python train.py --model="contrastive audio-text model" --dataset="chords played on synthesised instruments" --train_examples=52083 --time_shift_ms=100 --n_mels=64 --hop_length=160 --input="log_mel" --spec_augment=true --win_length=512 --tokenizer="word" --vocab_size=60 --loss="softmax" --embed_dim=384 --encoder_arch="convnext" --encoder_norm="layernorm" --encoder_activation="relu" --encoder_mlp_ratio=3 --encoder_layer_scale_init=0.1 --encoder_inner_norm=false --encoder_drop_path=0.05 --encoder_subsampling=2 --encoder_layers=14 --encoder_width=128 --encoder_kernel_size=3 --text_encoder_causal=true --text_encoder_width=256 --text_encoder_layers=6 --text_encoder_norm="rmsnorm" --text_encoder_norm_position="sandwich" --text_encoder_activation="swiglu" --text_encoder_mlp_ratio=2.67 --text_encoder_head_dim=64 --text_encoder_fused_qkv=true --text_encoder_bias="all" --text_encoder_qk_norm=true --text_encoder_parallel_block=false --text_encoder_inner_norm=false --text_encoder_drop_path=0.15 --text_encoder_positions="rope" --init="trunc_normal_002" --residual_init="none" --optimizer="adamw" --lr=0.0016 --beta1=0.8 --beta2=0.999 --eps=1e-06 --grad_clip=5.0 --steps=9500 --batch_size=256 --epochs=46.7 --lr_schedule="cosine" --final_lr_fraction=0.01 --warmup_steps=950 --weight_decay=0.2
Rows from block 2 of the text encoder, named by matrix and row number. Rows with one number belong to one neuron. Each number is 500 + 25 x the weight over its row's rms, rounded and kept within 0 to 999. All counts start at 0. Numbers have three digits each. After the name is the row's rms in percent of the matrix's.
# gate: MLP gate (text_encoder.blocks.2.mlp.gate.weight, 672x256), inputs 0-255
# fc1: MLP up (text_encoder.blocks.2.mlp.fc1.weight, 672x256), inputs 0-255
# fc2: MLP down (text_encoder.blocks.2.mlp.fc2.weight, 256x672, transposed), outputs 0-255
gate.525 154:511498558501494434484522494499504528522512533473499489439496556517481497497484506436491475500479492493511502504504498541504518509467476519489522523511489477565478495497529535524500478508531507512521472491519499488514512488498495524466482500477481456493509533494463488500482519476481513541508473483530519488520530523494510486481501513487486528491486487519533460501493523519490484546520534464506518474514519475494455548489520519546494481524480500524457498507533490517498515471474558505526457516492533511475521461493521460513503490507479495481501520529515531500492476504525488440491470583506508450481487477488507527533444505496468509481513475508507488465518481487472520505563473530456551494476492509529514496499545524517472492491517526481471524545499518472479540452511563
fc1.525 153:499518493502533517520457508499495545496476516462537438512506471512504486502489483502502557520494513507532526540494485502530528541513510512514512525472505504477488508485517475506493481447516495511522454486500537448473519505477473489509512520493490519479538458500560540441517489537522503526471491475476492497485455506444487507484507527508520524509473521506496459490473509550500524490488485541550476459496483528531491495463466495507438519507523492527512514532455498487532473514506516512478524504451466464524474549458474528445490513521534499544454515523522503506468551490484521507492472493508520512507471513516550494486519512520505519546524494508506514474520495466528490513524478467469487495471467493501482496520490468499511479548498499541484478515549522495524449510479478
fc2.525 157:490503441514532468514461462480533486457509502484506461471487474479515468473526528510528523470501502493535447515478516508513487573500460500465511514486535497488490524461528472482508508453492511544489500493476563466495472519512467489493504544487510515504541484497513480501497508495515494557473534508487498545457474501492482476491497534515519505493508516520511492484507476495478512517489502539512480489518505502527515468509430487451479553481552552498514520503492477524501530498516514494488520486498504478474478472476518482469420502475500517520477528489493462474430510495501486463476453520495486504502490500488507508543513476467504490513542515496476486506473514517492485523522465465496502443520469493476510447524499483516499547519529514513454467514475523501531484499452494
gate.526 076:483515548504460534555473490532536509444494488514515507509488485426509545500504498504504524496474504499481487516503546500499519533544481526498495466485525482518492500460507465517499498466459468485494504505513510518474494503454476506500512478483518509488520517523490463463514519501530476485469492543475464485504492474476496473465459568522509528551502520479528507463482514489458478510457510507522483465482498505506500442448459512514486536501507455507470521500458487541511472505485503478494468504475507495474491456506503536489512544523489489565464521518520470499492528479488497507490503510530489496465509484545493483523508494532493491538570511525506495500501524475475492494529475496491491486527449489485503480527432484510494486569527495517493454522508529493543526530493500
fc1.526 080:484463527471519462475524467481486546524471502463505522554522513512495510493475540502487471512483501532545515496545476533486444467470497489497484510516496500543497484497488525527508500524471468505498513552497490504527492495512519528500516480496499474532481509543471493443516474477467488473521506538462514487491480503507507519507504516476491517483495471514542517488504503515524524525503500453541541502505510473498469543472484475473494503547478484510448480497507495483489494478502500567508454487523519593494510517517477488514532519485508513495521483481500475520489501528508434505520511512495525518559530546516509535494513495516474485445517494521500480505506512445502497494515500539487507488512530514547487484472507497542497479524464496496518494485510483493484556488579568
fc2.526 072:471497497517524478500499471470519501471484510509508487463495463501527474463509532462517551519483492475483497523506540500507516529522510482468551497519504479446487508491500463469519517471488571515486509495476523501515446505486505469470482497540505517456542480481531494530486519509497485560477523496489516520485498477505494495518504535526505525515510471487512521491468513502516504502490498508491478479565486491496481506528489477470488527492526526533517505516495455544479557515521502484478529511506553491475462483496528487457460525489472551501472514459545523460456496496494501496477488488488506496530470489473481524507492497467489492510522515514469478500490471505521511527541468504481526477547510462508550447513474451511478555538525475522435473517457513512520518512438512
gate.527 079:488501513511543477535465558504509500510546503487498475529523561544477467494487498501498511491475504493558511459479484500495511546532500500541435476504495498484482507457521505509516484465470529463481496498495514512494524475491503461530475471520510494515504504475490541467526506490536483508483469485478484471476454502483501471489479559518503480499475550536512489504492513543519516536469490502492454532504517501462469504492488458510483524541502473517517462530486494516510517453516516494483521490474526540498497556508472486477507490514495509504482506505466494554486567498488488480498451506502511460508544472522483498531471498521530504525498489488496526507536447453467457458505502537478541460483452494465484481463536495531450482500491540518502501521497494463504486500495491
fc1.527 078:508473483475503481505507466503532492503469529486537482509495491455523521490518487490467496470529457507491469532519484486483478485508475460480508532506488527497502491523438487495493504486443467518506475462483491491505465494503464529495523540482530524534467484508445485498465502476478495469550558514499473507505530556495479539518516491503510488496512468482482482501494488467477478479508457507508522522507490511532540511509500515472488535416508539464501488476467485495514500522512481507530462509565501445515524479510499456509470477460523505516474480513487463464522489520511519477486518515488460559497463529492495502486500508487508474495497540500490442507485542541524537548500501510543462488514491487518470479516439495470556514483480482487510505490456493517489522498485549
fc2.527 085:455518508505503554518525505528486519489478446504469522510485498497550455505520509498487545551493518462502553503503500494526469491450474504511527497514491485490411426498485478523526493495532472496502525469503491504491502478484517492462504512501523467505516540487488515477454518545505491494494471500536484448480495494485488506489504510497501484519542477458524490468468510486476477491511485476503517498496468486479486502446514485496523531491516437479514507509562480535518443479487506515510462518517515522491459525506504528444521558481475513524497446520536531514487524506498523512514511527526472486513483524530501530474506507479517493491465497503470522481528485458491465512463472503473474539477483498518497486496510501466496495466519493505505533533515465509472500460485429
gate.528 088:497531476501454516479509463508484472523470499470545503540491459496495482504486509513520489517515512498487489467489524467475467482528498482547465521473493482477471507506537463538443475528496496493501508486482541488514509517497504507453521485496513490478508505549491477513505538489507481536443415503458540471532516548469520492481474495528457494517535474500523500487524493508449532521482502559515531485523465458480467499479518523504481485491480527539486575495518488485539514441549525500466532516477495502527527516510508522525534500511527519480500509519509480520514469464480490518458534506481533492503505497549511457524525498490468462467493455499528501480516505475509522528479529496529532490522517485479531485504531493495482478476498528461453502520478491527514502505510528
fc1.528 088:496546524484483517464490511514463501510487511472521510487501535456513537480543479517507529557469521498501499516555564458505507471516533442483489478526483510473520501510523455507469527507452550502470500517517485519494572522514507497504503442485522488499534528528489510549488526500490496479497511487475476443508531517470509496543479504498490474499544457516524488508491522475497517510509509511516542507521483490495470514536517507515482468455479490527491508500464488513507545472521515495423504519493516493538480527521544500517531492516488540480495481449518505546529508515527499482497514471497509534538514498507533497490535527476501521491535483495520517463511485491500507494477502510486552526523506501523525528486456535543543449485501510443493504544473483505485509511521519
fc2.528 097:504476467527486484525524455515585499505476467550485450473492497436488487501535533513486490452503486547514510527463488468486476548470486525466520495499484504527525525505473526487536515472484460533503470493484526466481488498499493565485524549479505535522504500505517503505459471467488507523507520483534488555497503507529504462469492464465501491511471505483517476489512513470501491465511478538525484492478534503497526480505496536485513544475488466501500481482523516528508510521506452472507487496495495429514496443493502479519457470477500495522472528531507489472497503506479491504469510540492479542459465486478480500517536476530487493497520512506450469498474506524466491488538511473469505450537484505485486474511501490461544537492537461491524460502477519513521503506497497
gate.529 122:488504519507511510485458533510474481476546470499477485477506541492527501504518459503539477483525516482455461498486449507499509494536507488517515495521479537547512515480471515498478513524525518490509519504502494490527513511470487521498515466520540506495516486517493503501504559500464511467489505497517497486482551494471498514524434506545520473479521542506508494519493531560479516483529524468501455491484504499535514480483500496482467542490512468481515473498475536507476427536499489498526506445552517498494466472547559539527536531494478535455506527492482497534525477486477484506554503499532452461494505483471522507490462496537492444486526505497534485471503498494472526535513505504520490478485470501497495492456494492503496453486496494549542539528482481460532480470498464
fc1.529 122:546498511472482470496554490501528519539491513480479508490521504545484512498500539483434504534495483477520541495536559515510485493433471501478494528503549480474496452493529507523552498481490492500499478498515487519481496488515518467515476514464465514515466499485479489469497483475512488522508490511494497490510464511525509510488569511445486531530473484486513506499496497452522483503510491513491527536503498498475495525529470504565554469484519529500512512498528472462509546487486495481507485541466483518519558505459434473465493462497504444552515467506524508489486529517519507487473529499463527530498492519504491513513530500494530536514491505496477499510493542505502505469485488526517500522492532515497486505530532515498480557507474520437469445494546505514505526533512531
fc2.529 145:525534539473532525494483509514470562503517501468469514518507498511536453504484508487478530510486524497488547490523475509485485476466500513475478508506502520468491506482498498523517474478459512471506479476509513503542453497544486448505471512505509473514473493480488533475484535527477543510499468554484496447519503499516493526506518519455498541540476477475482515462491560489525467526483483455470507518496468512494460529530493475530533490494516496511506502517505474514544493483500483540470502539470469506511499504512448513474541510529516474514485491508544516496518561469538509552495520514490500506521499528515485511497521513474573526503444513490532485454533504485517495457527480480513511553508547515506479515542520492483506524487473473476494505500518523488427513477496528
gate.530 103:476502503491478549509505532476450533477494501466541523514487480497455522489477501477475516520505469492505510494523525494504505494543531496547511521501527493486507506517518485522461508476509509499496508533487510477464563514504491482497534521495489482462563542514506467537488509531517470528483500486481498473491478513449482499453499531522514478503526560516506498504492450517451551531491580525500483496470476528493471458483498527473481455477515499479461495508488492458523507446552521512472527489494492486519515523481529528504499533517509483521519495524485501504486489495515509446496486477513508472499507474528518476514509527499495474482536452484499527539478555475507522515441549522527495540468473540474541513495507536547495478517521532532472519513510467499525494517517480
fc1.530 095:473562510552487515559451519482498517465545509473510526526458551507520489518482472467478535527506508491512508489468499527538527537503505488487475494465503489527523506475515504501488488486489510450464502435487452501499517528459495444561521481491518496507504489461521539508514486512539520484466464513492446483489506485466492504486472528483514518477454513491475520508497524489498454466459451467529482485526521494523466461504533464492469499492523501508480477507476510507520493479508506501463508488485468472492470536501524459477488521533526518520472511478512518488474526519533533473503480490522511525506516491523523506511503512544530570564464506497483509499468486482512487500480458471542503531507507500500532528563509498521508495500461501552519506505490505489496489492497475
fc2.530 081:493487513471516527521502472514532516508489491521471520529535469506535472496472516489517446459470491492469509526469480512471450478463528495467494483523504492508534462515425501472534484532502498511507486451532514533468436484504521500512444531509487470502468526491485485454512476457487503432541523553514486487508506505546520542532523488465476515550514514487475541500512539509522518495495459489518503524479495479488520496526471500545507518531442519484513479505500508501493518524503459505492496473512492512460537469481433515489524473480509486497521503483500577454502512498521499522536491473484512508482468517488490499497500518490506489518460533494473454494520527510506490459523515485490481508496504477501427490538492487465493498511515477473523480507482480507476481508474507
gate.531 064:498508469495506514505457488503523485522511504525524465550518493496508518512470480562518514470498529572516409463461431481429503512531479522534469512476484533539486504540426545494485494508525437525515492520566519515497490517506499519535509503506510517495508533514536511483483449521509513465469492509475492504483545519551477514479494476532508468484448497493468497492505526523497508500444483533507476497479535498531493489483480489497468522488504470492477516547514530473499503523517499508496470454498486508497487502508499505527523483500543459493494522512483505506513495457486478486502479507501490476500529515520487452498476498522490497507481505494510501511492475495527469478513526491444484477516464483514452507494513488451503483517507514504539501495462542458477496500505483
fc1.531 060:519466453515483512490489508525488452488512555526495492523487447468491517499514490525543517472494497486488435513514470485488521507528515530486520507506489525557510507537464498483464477474534443490502509523485478460498476511450462495474514502529508511506509490505524491519529485517498540517482534499517523531485542492484487502517509505512502513512482511487468484513507487523448522495476546515473509475483469523506492437461435521511452508498489535504478485496461500518490519537494498519488516477508483502524486485471531491510467463513501495520541524536474484487513498450463541499514496488505488515445517488537532435517470483485493496497487505477497524470509534508547552544513500497484469513477513511429538483511494473482504477494526498538481497482495516488531423473514452
fc2.531 063:531493487550511481473522499503536503530454500515513467478515547494424529491462512486518425467483496553501525510473505478517472495504493512503489503469502535521533483504471514538471507516474461514500496506498512503498478455533503502482516497461488487540467509513507495515514458484529508506492495461509518520488475515538478508462459440470480476479507501516513486469539479510515527521512483499546478513516532470489489489486529517493511525554495439487509490480481566483508517481488514505486449502525492460510455472500488480513513465494518492505507481477471493501481502523477522456519517519518525504501496515455538529517493489517454447498565474500468486543477515533500474504510487460461475447486508507498485478466531509519519509486480470506526511520522512483566504468463494
gate.532 033:498491479498459496505509503482519529487509504529521514511480499500468513467532479519489499484499482522463482493473437468460497495540515509505542484477568494456509510522484519475508494518524499499518504516527532503487486458492539479507438529503489478494514552474515490539502458494529476424540529533551482553477494528530474486514492545521512488543489523474495517520504485472496491486482472527471470522477537529487529491541514458514543510526500510463474497505507527477524493529501496480495455480522516457507469517497474524524452504484497476516521503510456534480508519483516497467496482523503489510439516491517501492478524529486480479509564489491493496524482553495464482537477538460489486545454464528497471502497493510558509502511523507543496506459494501460486515503476479
fc1.532 037:511465520484532523499489472526518461523470529452494480512514542496537506567505479522495477501473542512533472457493539517515523506517495473497473462475504500537519442509486480528493505509465499541480488543509466492506510515522453534500495527481498499513546464503477501434511503486529505548443468502485538505490517537464508552509497515519539522511525506542509474506500515487496502492487489512499548496503481483492451497486470483513472468438509532523543504512518478502477505508553497528516512534468524505494538499501513509490538503482491501513498470502521471538525529507514494507494480478479499515568514502505511506519497501467492524495458481518503555515483500503528498486543507517505546481513534495482467522449520521456496483436514525492517515544546502516463511536505520
fc2.532 049:494500509473460554516482495489417502509519512485495526516531487517538461538482481511484544479523527465497498514503486506510520483546504510547516482494486481459457456517482482534522509527566481481493524501516506513511525495442464519491514515523495469506501485482519481472499501560472474508478497479536541475504479511483495521497488523494471498493534479504517494492497518500523496492510502514510458480485442529473499555509512494543478511540512494485505491526503515494531468534466504514492501506498504527472506491494446553473546526531459538463503477530509480546520537486508524526537509496464507485486509494520513511514505506448502516499507510527545534498569486440521440508521493486485479539477499520533460509493494496503513428477484509494492518465514475504496514524503467
gate.533 056:517500504529467470477515481482504523521479520446529499506543458489475483495501486496536511518488527514525506554499477513515489502491524540507518501515490496514487551508583515499491491519531538470491464514484536470484470495509516492515453479519489467480512512490510505485544507467503453479510522516459519517514422493469499497533507507503493507537505486519541506502506505529517533501528513459514536484512518505496517550513455510526456493553463541547493538517466526477535522500494479508511517488467467541482501558445464523492518481504495510448504524487487517474490501509522487493475486514486553509485469542503541488496528512497448517477541514503474482453524510470497518546515515516466519493457530484494506486547466500530510496566485497488495518479497489494502494501531520
fc1.533 055:514504477503543515528509528463489516537532437473505468469491531495500511498516526555485527533505508517537520480518493507518519492473486475481491477543529477485511500531490511488545497514501519500509505563535506499514537467493498512447517519521483500509471489490546505454455452491507503495468518502490451469500451484460474491515494508501526481478488523490545469493541514514537536503539497504536512461488494524479551511509503490489498548491511494493516491475506447515506501511492503512508541514484517456513493497523502499478484480486505523527498504508489480511485467510471550478508514502536490511534542524502509544492466484474504500463555507508513568533513451473558518509495498499507478527509521520548481454452496491489517507476478535491532535518529506471425464520478481
fc2.533 052:478495505459541526519535506491487494461511513497504544519522516467477496518496491502473503427519502487490532524502487523477470498533558522495509477499456491490530479488446507535507475491505476523492502495509557489506522497514439493502520537541491491510538534506499484492494499537472497497526491487531536497506493504517491478470504509483491519521509534551466520504497529498498542510505482511500459520488481501522440467502480509514475461478526515472492448522496503486545529498521506512486494480501455507481550474485455532520486479480501449487493481512486569479493507532495496529505484466532470513453543492501471477516504483525526476561472526471518458537494513496486457474492528517527446529484454512497438494518501508480490502491505462507504462426497482507476467517509488
gate.534 076:532502502436510456496485489469522518487536525456512490476505556513524517485477464428503500495481485482509451559523465518487455490469486516477506527504535488519505483526493519470498475456477518516532486490522527467506505508517504466545469499506493486486516499494485493499514508474497506501527524559500490476491517514508506506506494544480499548530479522518460505517486518539477516529489526457497506564480474514483488478517427488498470467449470560504463452513476467490524538514522497546456526497472462528520527491476492490515503498508539488508518512497511526501520535506550446486500478491474495531502511499529528501512506498505504514499508482464496491478487521494520521470518512512514550519512501504483470531552512506492484473524499512496469465509477469440498484508525559
fc1.534 076:527485517498496505497506505512511511503511515473512512525490564514468536480500456508508488471483482468469467523555545505512485484499491509506488521509518480510551510492505476471479493510477483465575496494503498479500527484508494457510474484505506490518503514493445508491534496486502490470527504507466482492471538526486504528467515532506469524544488542454470545544496492505457500516458499497500507515465474502504447438496468486521509500496476557494488473519473534444501513502503496490468478481488444529509524515510449473538499491536529452569523488515494494507537496506523469486493518475499497512484526496549494473539520492520456507480496489470478445496500523516511526455459538502525517514495468519504475524523503531492500462499491525473470483501498482451520483492577510
fc2.534 077:526488494523452503535513540494506513505452483526504444482511492459440540455490506468525452491472515510493533532483501498471514511525574513529538490490506511510517539500498524489525525501491487524504493518544502474460500508505477494537479529500449559492527514498537495528509471495527509486489524464489518557509480474523503472457487454482516497496504516506509492462506510475490527470516498522536535495501555491482550545517482510475498479509474441508509484494497503526492507497542508498508511512500526453494472486501523475511452470492483473471482549464491539461500497481499505491483486501515495490487478509491507521485467477549518492526576507488493512518470493484491519527532534501477517485491480510490504505541514501526537525546524435546528475510467530516530527508479499
gate.535 113:477488467545471453522540431472516534494476497495543538503504499453528535483528507486500497504477474493496458498458487457508475547514465523545503513486535488538480497517507521457491486492485485521526520499477527493476469470509484524463510521462516485477499484528535490486497458496552504505498439480501483489512529485464505456519462522491503464508511482508514493425498500471479538547461529537553479465455514531531477469460488497467487528446487457489482534514524525524517499516516502543490475479498492520489525521505497513523483492512535459510479492524501519491471498516531536510485479543517525493503490505540470501505508474497475493526505466494514485549477506493498565497485500475479507505452502501463493485484463516480497470509529494504489551505528511486490502499482480
fc1.535 109:454473483508507469505501450501514513488457515488554511520523465455496524528518502496504489476493493502533456495472504472519508525535476544507506500456528473524464485476477475511475488481470466547476497528473474526447480505498479546512495553486502516494552475501539450475490469502518504527499474494500528551493496475467513452468479537485549470486507481530503518472494507483487511521474552560513493475453541511524443484460463510465480488504523469518458522521523543519501499520521523556467467485474493532459525506491525472485506509529507472509457499536498501521483487523518521517467437534516498518533466484522490495507500474473499535532506466501516536512494477508489521523529490479482514474492493522498512505501486517472497489492512501525502526466520500495533489517514463
fc2.535 122:503480484520503509509505459498491497475469523539519485515494520527539521495439517520538520477544478526481481453514489491511555489474484549501455510467507480502524469542498515512523508476529473510499471511546476448535476468466479523524486471539496480538478475535517494480477484540527532460467470506499543478500535500507470526504486497475485455485460455471503520486529507525509523505486495498545485469498504468515469525482521504516481503524481461456496497557521505541494499506526516527486443541506520471520489512498490515551496472547516454497515506473530488541464558490508511487525486518481476487511545487485490535485480483501475489517539487480543496539516448452554477495518505483476482514481493480510504476476519472501500504533481471524523523515503523508507528499493516
gate.536 138:482528516520505512505505524543528457511503494534526484521501557478473523503494470555515533479496501535482463480493478499461514525526542512504508481511518494505506506572492530461449493482476541518529480486479485463501527499521557538500487450523542473475540475522513512526484503483506517516501490458513503506475523524513499514520437500565490453489499491510485482528491478535479520521497487545498490490475498572471455458503529510482461527500462486543498501513480532511509516476527510488487505503479472499532494508483518556500534500490512490475467508489496500502502550506484455516518533491485506470489516523508503464500495537518507439486503485518534509496510487505487516504502546512437546475469534488474527515464522521504486457496533481505523514531477498484516444499509488
fc1.536 140:510466508515457489487485521461444532526500525513507513504503509518500480452485473453506493521513502434444526510532506507514523463520497539515506531498464517504475524494516490476488478513551479456532534491537487489512519478527494440536493513485512471484481534482505504497544523509490543510500492507474504497523489448461516496522519488505501495500488544478454520524470499530513517513465507525448490483490496486526508499527520467504493480522507482497503488520498554455496500487486534442499497467499455504517484497531513490497511525536505498501529527498521503510544481534547511489522490491497488463505508457497503516576475526494475511496490468444489492475505519507459519489518501511500505537458457512492521544503563537514493438509518518510476572507529526464519491476514509
fc2.536 138:529496536477441481514454490472471519532507538466500488490484453517500534457474509497500463532482483475489482500493501493524532496483528445496482544509526514490501517463517482501486513511482526508506504469531492522481530537500469470520488503473433540483484463499522466523529495479537521452484522554499497514550483466494490461504505506473483518500483510488474523498523495501498505508509509533529532493519519487492559514563468514546517481515515534483502545482475529475484520515496483488482556457524550479476518518523491490522476462499524544498522556462471472501526453492549530497530514458492496495476494450528519520524496492477500535503536487485527511484478532501516523502493481456516481482522495496511468517496479506520521502492475518526480451519518525492530529530471537
gate.537 076:500549542505467512522465505515516524488502505539520522486520519480525510509507521529487535489503502505530518470490521465508522489480502526491505521450533470516531512487537482528498524441495497488484538499499532486510514519485492484490504505497500513502519502514483448501486502494526468550474496534509500459513500483471490461470492506480507498510519491481517505449500512485492499513510516503521523506493477452454542504528464554526529526494502441506475489473516482532517499491467509484520479486459490452489494454517511493543487512492510480544480515524499452537489501472508483454462506540495490510467513438536479478516544493496538505530576524493533524494482489501496482469549478433494537509492478513463512489527550485514518504526545478525473495516530514534557507513526433
fc1.537 069:515508546509498483484526509507502497497523453466480487516504524473447523477480536532503503477569532504553550459539488561484492496522508513518457534502535494490500476472460523501505501505472489510522554489538499513508537486539532490557504480503493471504472494527502494510493501492516476476512535529465510507522481486543463494513510484488525454481486528521514470545521493511518511504536506536467524534505500470481530506502456492447479479520483470480522465483437500493524487476490483500511525482504503492494502494483481479526545501521510501479481542481476483520490519539504497498470492489524482480480473528498490505488517466524538489473531511466499514522511461548521493542450518497497513476489465534467509491499552473525500522470461513497521492474567452460454503528491508
fc2.537 065:533482531525505531495528560502514481485515503502519491462516529486494564545521485530527525514465491507474507525511538508525551488516501505437475454495523527462490519519512467466473525478468560474522500502496496492482508516553478500487487480537551474495497499493493468492502505478519485501470534451511496483501488473480484538522502516535507512517525521501466495511512498573540477493494524502468506493499448506505498481536510547522469477468494518510464507495441470519483502488487490499461461507475480480520482432504538468478474499484488483534468461498472484498528479510489517490478492459524500497497500493510447499504469487494533472489533495522524494494494531510530470449551503525493545525511467502495497500492462498497521470499548516475489493492504553461472516549494509
gate.538 075:500470481534505488491500492498503474551456467494515521514501493555498502528465515547513547463514485545512451449492495487481512531491458526503514512464499481464507446497485491478466481516525488510509535496508491513483498525487455523493519504538522503488531548474489503501444469490525455498484491495500507489492511514493467499494467530527506505489501486489493461563536484541496507514478489562491496475462488509548489453526546488480457516526501511500498472473480526462508552483510491490467435463509465535485484515476526501514505524498529511518497521500501489523483481493520482468509421511488493477473503480545529449496515511466532475494511461488490504499553504537502485489515521457457496489461433499483511530470513511498479481493516504499500521488488518450530481501497493
fc1.538 078:489481473535510529469552466508535479543501485518491495501547491529507427532462493504520529473519489533480476495535517508520506514498438500527517477499503499488531444529472513502492522521534485465475485505507486495471543513470546514483475486502497500484490549531470483473514480492503491464498493492520517506454530526521495522486516496506460470511536512455497513535513467510522546511476493573485487461464490479532479478504514519494497522575480546497497520471512524444474526520515490503490443480529478518454522534483494493541514498497519494509496537516459492540510494515461540469484509500507492477493469524519533476506514492516474514516519458527451506512526488516501476487491533509484485498446479480493509540479494537499521470484491521463519523522486502478530493527540481
fc2.538 084:498527481543481466484500500512568475495494511497520459509454526464479492505522506479502472518480526460485484521464535508529504511525507493513497471475526486525500557494521521541497507522492477516484488491450512470506474510476488519487494489493526516502517516516513494511530471429495496529466488468516507567480506551489537506464504498520440526561509538480528490509514496476461479479505469527574498472506532430485536471507467516520468527505504494553484496488477496506505483496488509468507523492496493468508482452519514478493476477512486502508470490481496446500463481502452503506487507561492520518510512509507512498506497477550424474505511463507459498508463503469501529487505462479505508477509517495460506476495478461495513483497509495509512479535493515546558483502520466
gate.539 042:553507469533514531487466510492506495492472493526481484488514479543517474499512510486580525471432506536498511490518530482489502484495484495523482497460459537518493452473507470497499503516526496457525518494517494537494473488467543491502543476516484506485451547437515539482502473524525480479493504488495511465511511496518480526479488451521495504507528486476542495497492521519531509485489509488505465527490484484461537508544498463532525508567505495502529517512535531529470491488493475499506496543497523537487455520504437478487527505495472534508506516521496485518482493478456557479489480482496535500531482469511507473518521493515496489515559488514450485515513479528504476474522493479437497502470470463559472491487499497513547494521474513504472476515446502489523508515474495
fc1.539 044:458514511504485508540463579516490496507510507522489497513470457482482534501505461506472484490498515517479498560490506494519502481534538490497506467583454549480509551509464501516485525508538520479497492508492467514462524494508477509470489429490493513470490486478479523532515558490505529506486492481496515496503450544491496500526459480533472520521530534496476506538544484476468516473515490528464475533502541490521552482492538528530482469491482508520523435475498540499495519492480501426518520516517478471531493515493503520494519483515472527492501510509524507482542491484458495537501490488499507523498482502467503508512497484494473478480483483497510509563471505524489508472490507557541445499511524486506522527503489514481483471491500476511547543484482461502480489484508517
fc2.539 037:482497494492483503464491478531508473515495520558523520481473514460509484487501531518534522529479496455462529526512535464514510477519520540481525482503517454435497523509466512523472480475536499525502538496544481521517513474538499480472489494509537489506475530476535501538506486501490530487492524462519551458496496459529492481503525488518494491505543492480467505456492494493554500481515501548480501444518496469464490559482522510505478482497541542479515521470488486523498540483492539453454476490527472529542511500496545490489496488482525511446516453493515508531509502526503506498537526493493454493528559516504498533491496513525538505516486475449520515521495432479512500509508499501475467502498508531519507490475510525482469475476510495529525494487528563503473492505485466
gate.540 122:500540471547473522510526499484513495498523502512519522503438494502476495477459458510510521474516471508471481478480490513502520515570520491547554468511543487499542515536495506457500501511515510481515508483483502513475519501494519531506472484504514459473543503517533488534500493503555477451496501468487516541496505508499468496513471496572459442490525505474434504521529438555507502499496479557495483505471514537512512488515524501486494497481490494467495506520477522471519539471512509511503541489532500460483475540483533544514477534500488516487496527491474528474487510501487507510516502470494487466475513496524530469502500515505498444480541504484513512535447473528480503535457544509507501512475513481514522539520490515515557459498527519551518499510470494474512516516486522
fc1.540 105:469498480474531504499553447494518507487480445489472511539503457457509472490501502505497502484540472554537495485470464520508422519491485493518468475477485479513534504506482537481516509519476491513473502524467510488446510491499538558494488516489512456526478489528452490497468446471508475477541503512526486545519500514502470476493492513497491506521493520524497519496512489469509504509514479529528468534479539505514483478490520513459529488495484487474468479469521501477515511518502487527509494467507498506479552503500492499552491489493488500497518485504490509492481527538476461518503480479474491554509515523490470524471563467514492486490494505498475501569512499504480470465450536514515480484519520528491497456461450482506532551488508497447503500487549435537462494510499511
fc2.540 116:498499478526548497458536520521529490501482500508499452467504534471499469502541475467471480460503484532521467510511502530515485529495468503507517477514477497531527537510515519476538520485495501493498469532441499437496486491499524531469479497544530510541517513523452554488485505455462516515530490447504473500450512569517507507497502538502500522519468532480507493534509523494496508505498478488500461476470551509526435486469497504480488500480491501541504447491516503484522516494515475523508485545480473527554480475483529476513500500519507449511474502487492504497468549492480479477477482569503503538522510557472530490497496484526489491473490486492499455522512498530475516483520505504499522486482514514471535505504509511501501525503473482485519550504506472501485451465562478
gate.541 053:522566490533462503506452493503495527521493486477532493524486515528520487502469513456495501528505482518494530511445513454504502501535497479563516469467494504462454488489487540497493488479495511543467524470472498534448489501515489486478538507502481502483531523514555515526496503539545481498479474478484490547530507470476465465488468461507485516489488471493496499449511478502495528503460495465536469518501500527496558510499508506483488480464483443518508512509486505511482502497498480542484557535530509482486482520491510490469526507484496534463504518488504515486482514488469518517470498478491540519569511488506508496475504535479519538537449488525490522557507427524521515468447486463525494505527519477527528491493495492465531493464475490532518513517479484523505475495486532
fc1.541 053:485573498518488512489468492485493516483517464485497515473516562476523504496504482484515487539525521486483485487480548504505518497540513458520488477501531510481530487482505505490510526489493530531464525497512505531486559489545476495437504487458507469486490515545499474561462490536515506471463438493483481473531504487515494477477479513511483484514495489482502518464523489476481505528505500499529489562507513534504517519528529487515523502472500453503530479490470514472475492472510499493498460577551466447498485447504535500478539484517457509441531494466469511527487503480493500509496500494503493488550515464461457528516510503477484525516490490519497501520509472521511498452454468477509492483479523488527538482502460499470546504493512504460509548501522488515499465531487513
fc2.541 063:526460490545511462503500487507535487516465531548526407476481452461436497488516522494539471476496489549528473506477503480495542504514465504495489486504496514506506525492458478488523518489490454513496491471506482486494507488468512526490508518477498545514470503490495499513468472468526515480473536465494505536490525531532518446478515468492483457496478479479507465511521501493512469468500473562502498471492517481512554533511504542494493539512498503500518507490524506500474541500529494467516508508563516456517508491494531431499465485480501513503494505477465475516474465505476525460478479539494500521495501470507511508508488511522482510499548476491464484501461519537508540536538507455464496460527475487496543493482491489481501515510494506528493461497456527500545529494491536